config = dict(
    horizontal_flip=False,
    encoder_head_dim=64,
    encoder_bias='none',
    encoder_qk_norm=False,
    encoder_inner_norm=False,
    encoder_expert_mlp_ratio=0.5,
    encoder_positions='sincos',
    latent_channels=4,
    decoder_widths=[48, 48, 96],
    shampoo_beta=0.95,
    eps=1e-08,
    precondition_frequency=20,
    one_sided=True,
    lr_schedule='linear',
    warmup_steps=320,
)
Rows from block 14 of the encoder, named by matrix and row number. Rows with one number belong to one attention dimension. Each number is 128 + 24 x the weight over its row's rms, rounded and kept within 0 to 255. All counts start at 0. After the name is the row's rms in percent of the matrix's.
# v: attention query, key and value (stacked) (encoder.blocks.14.attn.qkv.weight, 576x192, the v third), inputs 0-191
# proj: attention output (encoder.blocks.14.attn.proj.weight, 192x192, transposed), outputs 0-191
v.125 107 [116 124 123 124 127 154 137 140 116  97 113 113 138 162 136  97  87  95 104 119 149 108 121 131 171  97 139 176 131 122  98 144 117  86 102 117 139 116 106  99 108 136 133 175 115 165 253 154 138 149 108 127 144 114 155 121 134 142 117 129 135  90 136 109 145 117 117 126 125 148 206 121 135 116 104 164 159 117 117 119 115 113 150 180 116 105 112 139 118 192 111 102 113 134 149 134 103 113 141 141 151 153 100 127 120 120 127 133 113 162  83 125 134 131  98 109 123 127 127  87 164 130 144 127 115 123 132 119 153  98 186  96 130 155 164 150 205 169 123 152 137  99 146 138 142 130 131 111 137 141 136 123 160 132  94 133 121 116 124 128 111 150 119 137 117 135 120 172 131 107  92 130 122 142 128 126 164 166 116 132  89 141 133 159 136 158 122 130 106 132 134 114]
proj.125 117 [149 132 120 156 130 138 185 120 157 121 135 144 144 112 127 128 108 101 108 130 118  99 113 147 117 127  93 130 152  76 131 162 174 145 113 134 130 122 135 123 172 119 128 124 153 135   5  93 122 137  94 153 179  89 113 129 122 165 129 131 130 120 122 152 132 168 130 159 149 169  71 143 146 125 132 133  89 135 142 150 149 182 130 164 162 145 130 183 118 174 125 128 140 142 166 136 132 129 160 127 126 169 127 164 125 124 107  92 144 126 126 151  92 131 128 122  95 110 150  97 130 157 131 126 128  97 197 136 143 140 116 139 115 109 113 125 106 109 130 124 118 136 145 124 119 129 123 118 136  96 139 116 112 134 130 125 118 122 127 134 118 122 129 113 111 178 144 164 139 106 130 149 126 130  96 181 155 142 132  97 123 154  89 155 123 162 165 135 124 123 172 132]
v.126 109 [127 127 122 134 111 140 147 130 114 132  97 130 152 136 148 100 102  81 125 162 123  87 114  90 149  56 129 182 162 101  78 152 125 121  56 150 149  89  90 164 103 146 143 133 139 165 211 112 146 127 118 147 137 103 140 112 149  94 133 137 116 136 106 106 118 113 123 135 127 125 178 102 106 123 147 159 139  78 128 118 137  97 135 155 148 119 155 152 140 157 109 104 106 138  98 154 120 114 126 108  90 106 117 141 118 120 131 135 125 134 114 105 163 108 108 141 158 118 106 120 140 145 144 132 115 125 132 104 156  99 126 121 100 113 178 119 143 134 121 141 136  82 152 170 131 169 149 100 145 122 121 126 139 133  65 106  92 153 117 101 133  93 105 120 102 113 105 137 108 132 135 115 162 156 134 127 161 155  98 131 114 129 113 193 130 116 103 114 113 104 129 128]
proj.126 128 [115 127 124 153 131 119 156 116 143  95 142 114 125 131 127 122 130  80 118 126 126  86 131 130 130 153  94 141 128  88 140 159 133 117  95 142 112 133 150 128 187 122 122 125 147 133  31  94 111 138  84 148 162 107 116 133 122 148 133 144 127 106 130 139 110 151 126 137 132 171  88 135 142 126 150 113  70 118 134 154 106 204 129 144 150 137 129 168 135 156 111 123 130 134 122 142 135 115 112 134 130 182 138 166 123 110 107  95 139 136 124 116  87 123 128 109 128 134 191 113 122 169 142 166 144 111 172 195 155 135 139 116 103 127 123 114 121 107 124 130 113 141 149 117 131  99 121 147 149  85 180 133  88 147 127 121 115 127 122 142 107 123 113 113  94 200 136 171 135 119 133 141 130 150 128 164 158 140 112  66 123 133  98 135 128 144 152 127 132 128 165 150]
v.127 141 [110 129 133  79  95  97 143 128  94 146 139 129  74 116 171 127 119  46  80 102 117 102 124 121 139 121 100 128 123  90 136 123 131 101  87 102 131  65 121 105 147 124 131 142 150 102 172 121 156 136 124 112 111 121  92 127 105 138 120 113 120 116 133 101 127 123 125 157 105 131 181 139 129 125 142 144 120 146 144 143 143 158 128 157 132 120 144 123 109 147 122 119 115 107 128 121 146  89 141 128 148 178 102 162 144 124 154 137 143 163 122 142 139  93 152 124 178 113 117 112 139 104 114 138 127 118 139 140 157  53 169 104 100 140 139 172 198 132 119 147 123 118 107 188 108 125 134  84 133 128 148  84 126 134 130 118  49 115 100 116  95 150  95 128 124  98 140 121 137 148  96 132 107 119 116 120 128 146 126 145  98 118 107 158 126 147 136 117 114 124 142 156]
proj.127 074 [115 131 151 123 120 129 107 129 152 125 123 115 124 140 121 121 151 123 121 138 132 131 154 145 120 130 151 101 119 124 108 151 121 111 124 150 132 132 134 129 108 120 132 171 134 133 142 131 138  71 118 148 147 120 171 125 134 165 133 183 116 162 134 111 130 137 128 118 118 130  83 139 116 112 138 148 163 131 146 160 144 132 133 125 146 149 128 152 116 122 102 108 125 127 121 142 130 133  87 136 125 118 125 129 132  92 126  95 122 120 140 234 120 127 115 112 119 137 128 136 138 166 106  78 131  73 255 118 122 145 140 125 122 109 129 116 118 112 122 132 150 125 145 133 129 101 127 135 148 149 126 153  87 130 132 116 114 125 122 139 120 121 123 105 121 146 121 126 120 143 131  75 133 149  31 130 125 115 126  81 106 157 192 141 152 132 146 132 113 122 122 123]
v.128 105 [128 117 135 136 218 132 136 132 111 112 126 149 134 120 145 108 169 102 132 104 152 159 161 123 144 166 150  88 114  79 129 131 124 166 129 138 140  92 101 129 167 100 115  89 159 131 114 111 123 105 132 144 144 130 137 123 159 111 109 150  99 141 137  88 161 142 152  90 140 213 102 115 139 164 162 121 175 137 112 141 149 104 135 109 146 102 129 152 150 146 153 116 128 125 139 128 123 165 128 114 112 155 144 158 153 120 126 152 153 140 124 151 150 158 110 111 149 125 161 107 156  75 111 114 123 130 134 138 128 138 158 119 113 132 123 137 132 129 121 128 137  96  67 160 136 146 145 126 117 136 139  93 132 141 120 116 173  95  89 137 202 174 175 121 119  97 128  94 118 115 126 134  96 129 133 101 118  93 123 150 114 116 106 116 156 121 142 138  84 102 111 163]
proj.128 097 [110 132 121  92 130  96 127 132 132 115 143 158 170 154 129 124 124 156 183 134 107 179 131 153 115 134 140  95 147 128 123 125 148  81 117 146 111 143 112 123 112 148 149  92 134 113 166 183 132 153 151 163  89 130 152 123 129 151 130 128 131 143 132 141 109  85 116 145 109 100 129 132  95 117 127 145 146 138 142 109 153  93 126 103  79 115 136  86 154 137 139 122 132 133 108 158 122 131 113 117 125  94 117 138 134  99 134 107 140 113 125  86 132 147 120 146  96 130  67 111 188 139 132 117 129 181  93 107 138 123 117 111  95 142 143 124 108  99 127 128  77 118 108 151 135 132 124 179 136 108 111 175 125 138 127 137 130 118 141 146 170 131 167 129 145 140 193 142 163 147 126  63 128 111 158  65 185 144 121 169 143 123  76 137 126 116 130 120 131 143  81 132]
v.129 098 [126 135 112 138 145 142 147 134 121 179 132 136 125 105 144 106 159 118 109  86 145 141 196 121 107 127 130 100  96  88 124  96 154 127  82 157 141  85 105 145 189 147 126 122 121  76  68  80 100  99 138 138 121 146 174 153 138 136 134 161 153 146 163 173 134 125 120 141 137 184 108 152 134 157 136 159 114 149 151 149 102 154 148 126 168 126 154 150 106 102 136 139 150 145 127 129 142 136  94 115 145 142 156 157 176 137 152 159 116 154 116 122 131 117 161 109 130 144 139 141 130 105 134 105 140 145 118  82  89 101 144 110 106 144 114 149 174 140 137 155 120 148  96 137  99 124 147 130 102 147 122  87 164 156 150 111 148 134 127 130 161 182 166 146 160 121 145  83 132 166 124 107 147 111 151 140 108 132 162 112 149 144 126 110 135 136 114 148 111 149 142 142]
proj.129 066 [134 131 133  94 130 121 125 133  95 160 114 109 110 143 134 128 116 125 135 130 128 114 108 138 155 124 114 109 113 110 124 116 102 146 115 139 125 139 110 116 132 150 127 108 124 137 113 121 102 113 132 119 134  92 143 128 131 108 124  56  79  90 118 135 143 132 126 119 127  87 138 124 101 143 137 127 131 132 126  80 125 106 114 125 119 117 129 107 124 127 115 113 131 126 111 131 115 113 164 140 126 106 123  83 128 169 132 122 131 110 123  44 108 136 125 115 131 118 113 104 158 139 163 179 147 151   5 153 120 127 115 119 122 139 105 137 114 143 120 142 136 115 106 104 113 137 126 159 116  51 153 152 152 120 114 121 126 126 130 104 126 120  96 128 132 112 149 103 123 130 125 164 135 104 255 158  95 147 115 156 129 138  81 124 109 141 145 141 148 115 106 139]
v.130 078 [135 124 124 118 131 132 164 141 162 148 132 126  92 122 119 110 147  24 112 128 112 122 171 133 107 155  79 137 123 111 129 154 119 120  67 115 119 110 145 143 147 129 103  91 112 139  89 140 115 126 106 155 133 121 175 100 121 104 112 146 143 101 117  99  95 149 138 104 117 154  88 112 103 147 167 124 131 127 128 140 113  84 115  86  86 154 143 144 117 172 137 121 124 126 127 107 116 152 117 116 136 122 105 164 141 121 130 145 170 114  98 129 130 134 140 102 116 129 153  77 135  95 124 104 193 166 155  95 156 122  77 115 103 137 148 104 123 136 135 149 137 114 137 150 125 153 131 176  93 107 128 165 132  95 141 139 141 170 115 121 156 129 156 127 118 130 145 111 135  93 109  92 152 137 154 149 100 142 146 135 145  90 113 179 118 113 108 152 141 132 152 176]
proj.130 102 [116 129 131  57 122 116 153 131 131 132 148 126 158 144 134 122 115  86 147 122 149 112 109 125 149 142 139  87 158 119 100 152 115  75 123 168 118 138  95 137 117 106 142 192 116 120 237 138 120 101 138 170 129  52 117 112 120 150 123 127 122 175 126  98 107 128 132  93  95 138  97 109 110 137 118 118 123 126 109  65 135 156 125 118  91 110 137 138 125  58 105 114 144 142 143 124 134 142 127 134 129 107 122 143 125 107 111 107 118 126 123  94 142 122 117 106 126 134 142 145 157 165 169 173 106 147 211 149 154 118 159 135 119 100 123 139  90 121 121 119 114 134 107 128 113 146 132 101 133 136 143 128 155 120 130 122 123 130 120 113 132 127 105 138  97 112 140 103 164 145 135 123 128 162 171 158 125 126 102 161 137 148 112 101 125  88 127 121 133 120 144 151]
v.131 095 [ 91 107 116 103  96 111 109 108  76 124 122 134  64 131 147 126 112  21 117 114 135 120 144 137 115 110 116 121 130 128 153 127 124  83  94  93  71  39 116 159  99 122 134 163 106 109 145 144 138 124 127 132 151 133 146 156 119 138 131 151 146 136 141 132 122 113 132 151  88 148 167 138 132 141 129 141 141 123 133 151 132 112 186 114 136 120 136 136 118  93 125  87 127 133 153 127 126 120 156 130 141 126 131 143 133 142 162 123 153 138 104 146  94 149 112 132 156 117  66 126 160  77 112 150 102 109 127 166 135 119 156 133 111 134 130 111 162 149  98 159 115 176 128 149 111 131 144  87 131 137 131 131 150 126 113 139 103 120 138 110 115 176 133 128 158  94 147 117 103 107 141 137 116 121 120 129  95 125 120 186 164 150 103  94 110 129 158 122  88 101 130 134]
proj.131 096 [133 131 119 103 119 141 201 132 117 145 130 117 173 123 133 130 108  66 104 131 135  78 123  97 143 104 146  73 205  79 116 159 141 166 138 182 148 132 116 142 128 117 150 179 126 141 137 127 131 118 142 173 150  30 132 129 127 143 123  91 159 153 124 117 133 152 134  99 128 146 108 121 128 130 127 128 139 123 138 105 122 134 109 158 146 130 139 149 145 123 121 121 136 137 169 159 102 143 113 133 124 155  99 132 116 141 149 106 117 125 138 140 153 140 128  98 142 133 179 133 140 164 126 168 112 132 126 122 148 117 111 157 132 109 128 123 143 134 123 126 155 112 131 165 125 161 153 117 128 159 199 132 132 135 133 177 123 123 116 123 134  97  56 105 130 134 140 131 121 122 128 151 124 158 124 152 152 148 116  70 106 138  92 159 124 155 125 130 123 163 149 138]
v.132 099 [107  89  97 114 122 138  78 137 124 109 110  85 117 112 116 144 120  77 157 157 141  74 133  88 101 100 158 165 123 142 112 121  91  78 136 133 155 158 130 146  80 119  83 122  94 162 170 155 108  85 123  96 146 122  88 110 145 100 121 147 137 111 107  99 121 162 132  91 113 139 113 118 141 103 119 130 157 133 112 114 100 103 119 102 117 123 151 100  95 130 116 117 114 133 145 157 134 155 167 161 148 129  99 141 111 114 133 103 139 136 130 146 122 148 112  88 164  94 129 109 122 151 101 142 118 127 104 122 150 161 109 146 170 102 159  94 131 130 128 122 155 127 163 101 133  69 119 131 153 140 131 168 155 151  98 145 121 101 119 128  90 114 102 135 178 131 132 105  82  57 144 116  98 145 137 130 102 116 107 121 133 121 113  94 111 128 149  95 105 128 148 114]
proj.132 060 [125 150 139 155 143 116 132 132 127  79 151 164 154 122 134 135 131 167 112 131 103 167 132 122 134 192 157 163 128 116 145 162 127 135 141 118 110 126 141 136 100 137 141 130 144 131 133 134 179 158 106  97 131 220 141 128 127 141 129 174 122 122 127 126 120 138 136 166 125 151 151 128 154 122 120 166  99 142 159 182 144 121 131 118  98 136 114 137 116 171 172 127  88 130 113 104 149 140 147 145 124 163 122 152 127 104 145 161 115 158 136 127 162 123 130 187 110 140 141 141 111  93 106  53 107 131 127 127 109 124 120 134 125 131 171 122 158 121 140 124 121 112 130 131 139 179 139 106 135 139  67  78 130 121 114 114 121 118 131 141 115 129 128 127 156 138 120 120 163 112 114 130 145 121  40  51 154 104 129 165 137 121 122 158 118 122 112 110 135 144 135 104]